From a checkpoint of a small image super-resolution model: activation gelu, widths [96, 192, 384].
Rows from block 3 of a small image super-resolution model, named by matrix and row number. Rows with one number belong to one channel. Each number is 500 + 25 x the weight over its row's rms, rounded and kept within 0 to 999. All counts start at 0. Numbers have three digits each.
After each channel's rows are labels from the 100 images, of 14976, where the channel reaches its highest value: "peak on" is the class under the peak. Only what is clearly more common there than usual is listed. The data: seven-segment displays showing three digits. In brackets: how many of the 100.
# convs0: first 3x3 conv (model.enc.1.1.convs.0.weight, 192x192x3x3, each kernel summed), inputs 24-47
# convs1: second 3x3 conv (model.enc.1.1.convs.1.weight, 192x192x3x3, transposed, each kernel summed), outputs 24-47

convs0.17:506536478506542505494488562494479502504520485456521491494504488524519556
convs1.17:513511509495499496511533510516543507507487506549512528491500520475484476
peak on: lit segment (38)

convs0.106:509509490474457479486513552476468490488471520435527502490471509514492521
convs1.106:550463506463498505530487498493494458469497490477503473508563476482496477
peak on: lit segment (64)

convs0.144:512515488525511502486512531479486503475496527492504447504497496486525483
convs1.144:479518472525505464475535534510494512522466496516496541509507489547491464
peak on: lit segment (36)

convs0.162:490515525539533537521498556487520470470467478471502450432495517512480543
convs1.162:524499506472497464512510489525473521508502521544491526523497484514508494
peak on: lit segment (34)

convs0.120:462487475515517506506468481502471481439516511511512485487533510496483480
convs1.120:478492539450547529531513520524555500536502474535494526507469506499540540
peak on: lit segment (29)

convs0.23:519528462497525485511489501509491467475526501533499511537498471463538479
convs1.23:516491538461510545535497473499498494503487499444514476512478501507504512
peak on: surround (72)

convs0.34:538528491503489485498512493489544516542517530562473480540512471533466480
convs1.34:455507500504517489479483483503493508512453525435519506438498515472508492
peak on: surround (99)

convs0.175:508525486489468521460509508513530538478461504495536515497472489480443502
convs1.175:487474517482440503484478504478490494505500469496484508518473495532490481
peak on: surround (92)

convs0.22:496522517484491500501509513486506540509521465522538502529525471465537492
convs1.22:496504509526497487529520499502506497455470532453510456512452515502488463
peak on: lit segment (52)

convs0.41:469508492474513536481504476500489480479466450481461506532531470470465510
convs1.41:478479567518505463520513483523519504564549564509535481478468504452508481
peak on: surround (85)

convs0.104:494500560482480537478530510496505489502448517478493475505490526492502510
convs1.104:485520445549477469477480508530462515493520512504531519490523479491465507
peak on: lit segment (44)

convs0.130:536488485501514519485483483503515489476508498473496498571529488516531525
convs1.130:531535516506486444505507490491478489475455514476490500500479512473521496
peak on: lit segment (54)

convs0.179:514528502496486537467457529495498537542525508488511487528501439481538501
convs1.179:510463479489502480512496481489484469484447507490498498529510515487452506
peak on: lit segment (35)

convs0.38:473505523456488505499506543531511479516472502472476520528534463487493517
convs1.38:511484483532509528507514476477552489451511510530528472506503461519504486
peak on: lit segment (82)

convs0.32:463489536505460506490530479521500474493500504451451524498477560482486488
convs1.32:513512473466530514481476519470481491455505508518506503485540475498493484
peak on: screen (100)

convs0.188:482512483469495486499490505467515512491480510444531466537516490499485519
convs1.188:439515494500492541516515495513501541498500474557476510515506494488494460
peak on: lit segment (61)

convs0.93:455512516531529529490521507513504519485523532503466501497507520520514518
convs1.93:481508487470459441521504497502482499489459489538501487467489528498481510
peak on: screen (97)

convs0.39:530510481525477539503526490532531509533492480503471509530498514499485480
convs1.39:512503469506487489519515496470534503434467530489506473467529529506515520
peak on: lit segment (37)

convs0.126:492491519501535500487532511511449504500502436488550480514469530514502558
convs1.126:495551482443470456552484477492545519514526477493523527501538526477457571
peak on: lit segment (42)

convs0.118:511521471490473507476446536481528543525482511447490501508501510499529494
convs1.118:486479508449492528530541558492482476481514514498505491467530422477521524
peak on: surround (59)

convs0.152:505444518502526522462514518489533504506511496536523515518480513506516501
convs1.152:508471460479518458466476505494451507488502498487454506457516499514537499
peak on: screen (94)

convs0.135:492497485506504492471503511508497460483514469503533450547531507520504511
convs1.135:525503545475530457499529504480483537462448518502497510496510468510537494
peak on: screen (99)

convs0.129:483516488510539507499473514487459497471501503519502469488498491515506499
convs1.129:441475513490485528507554465530530509515497474487507549528495470525468524
peak on: lit segment (32)

convs0.143:476470492473515532481499495496489523460522518492475489525506498488480545
convs1.143:467521584508495553490492495491525484539480509524498500496487459493528473
peak on: surround (87)

convs0.6:471495490494527494506482481510513495506548483474532545525486459556519493
convs1.6:515490442499510522499483493475497492471471506501488540462498528479459495
peak on: screen (98)

convs0.60:486498526483486531457448496505511466492501508493473501538509490463564481
convs1.60:518490450529519417455465530471491528489505521502512497464473497492490516
peak on: lit segment (30)

convs0.127:500479452536529493495518487497499496470511531453475512530506465543476503
convs1.127:491477510484555572516540512518515462536457475526503506517517518497507489
peak on: lit segment (32)

convs0.24:485489511503492490507534473531535537500512510486483477529559486528516486
convs1.24:492506513524504488508480477472494487485488513503538502503480509535498499
peak on: surround (55)

convs0.90:475535494482497501494476498493531479497441521486485484473526492507486492
convs1.90:508491588515495469534488538521471532494531476510498529504488509538490479
peak on: screen (97)

convs0.119:505512561529458503481513465564530494517502518475507501523486502519511465
convs1.119:506489461513517487529527535453517520558550524529527486466508486479487495
peak on: screen (98)

convs0.156:527514506526519520513500523494485496495482513478556526477470496506454527
convs1.156:499501495459487477519509464501491531490481462528485489520533501513522474
peak on: lit segment (44)

convs0.63:519530496492513543528459505506482513503491525489492496499522485495465513
convs1.63:499504480524509455468497483500508457504512454513532485496534461505512525
peak on: screen (100)

convs0.185:497504535506468493501532507468516504485467481502477467543487489480500451
convs1.185:454487540516480461485473503510507476522518505507504522508533475476485502
peak on: surround (98)

convs0.20:497474498511509473502501487473519492501544534482527520516524465519518481
convs1.20:553472469503513459483456534524487515508493550491492546484527493527478475
peak on: screen (97)

convs0.35:518476492499501491478523532499478511495511482512525487464495499509478504
convs1.35:503521491474495504484493482491548494481467514500489528482519542484498511
peak on: surround (79)

convs0.1:485481500482516518532468478507503531480537549480504510507473511556486533
convs1.1:495510505498504552486511476526501496512519453537504514488512514503517484
peak on: lit segment (38)

convs0.181:498469503547467495472467498513503525528469507519480505544522478499486503
convs1.181:521552516474451536483469476480489474520522504466540506483484507550526446
peak on: lit segment (46)

convs0.190:505495504504452507495491507529525488478504501506502523528456456481479471
convs1.190:542485512503510491451442477481471486505516488484477543519551468577529494
peak on: lit segment (29)

convs0.137:509480517530499508468492470499465506487503495468481494511515456508515517
convs1.137:516484535495524471519484496520492468499486477523529521521519511503473477
peak on: screen (98)

convs0.110:492506484476485482518542493470534522501505493539477510509524499517549469
convs1.110:513500497485481508490478520508514510503529509492491485481508423470435462
peak on: surround (87)

convs0.52:475463533506499491501447485524502510497499491430475473514541477525517506
convs1.52:460550455510520498478582524517476529447519526528524506456484477495480483
peak on: lit segment (42)

convs0.103:555504484528486507481478497516480454531503487475501469532482531490486497
convs1.103:505516515483450515514517502474478528475496502522527502513528499486505481
peak on: screen (99)

convs0.53:513513491517439493486504514479495496515511513497516511531443501491520517
convs1.53:494475559502487515484493522522497500541477487521513493491525457486479480
peak on: surround (85)

convs0.100:513499480496444514497495538466443489502443501430515497475481463466492508
convs1.100:577492527469476466496481519489500461487512521500491467515518446529511515
peak on: lit segment (41)

convs0.178:499476496495482492496530521500455523493517534489512515521488479471505536
convs1.178:517539528519505503523518476503466506520461465518518482514510513513524509
peak on: screen (94)

convs0.88:521526468502542485515520524494499532488541492505505489495509505500556515
convs1.88:511503460494502462507513520483523529515495509493501488520496503494501525
peak on: lit segment (38)

convs0.174:529510513566501498492515515516526471533474483523488503504488494481501498
convs1.174:501522503467476489523476465514497534503507483506469475499534499487513520
peak on: lit segment (70)

convs0.157:491497535524529494510494489510552519523487452512491492508519517531526488
convs1.157:514511518472502447476495536476503527501485471472509461504512437487495495
peak on: screen (100)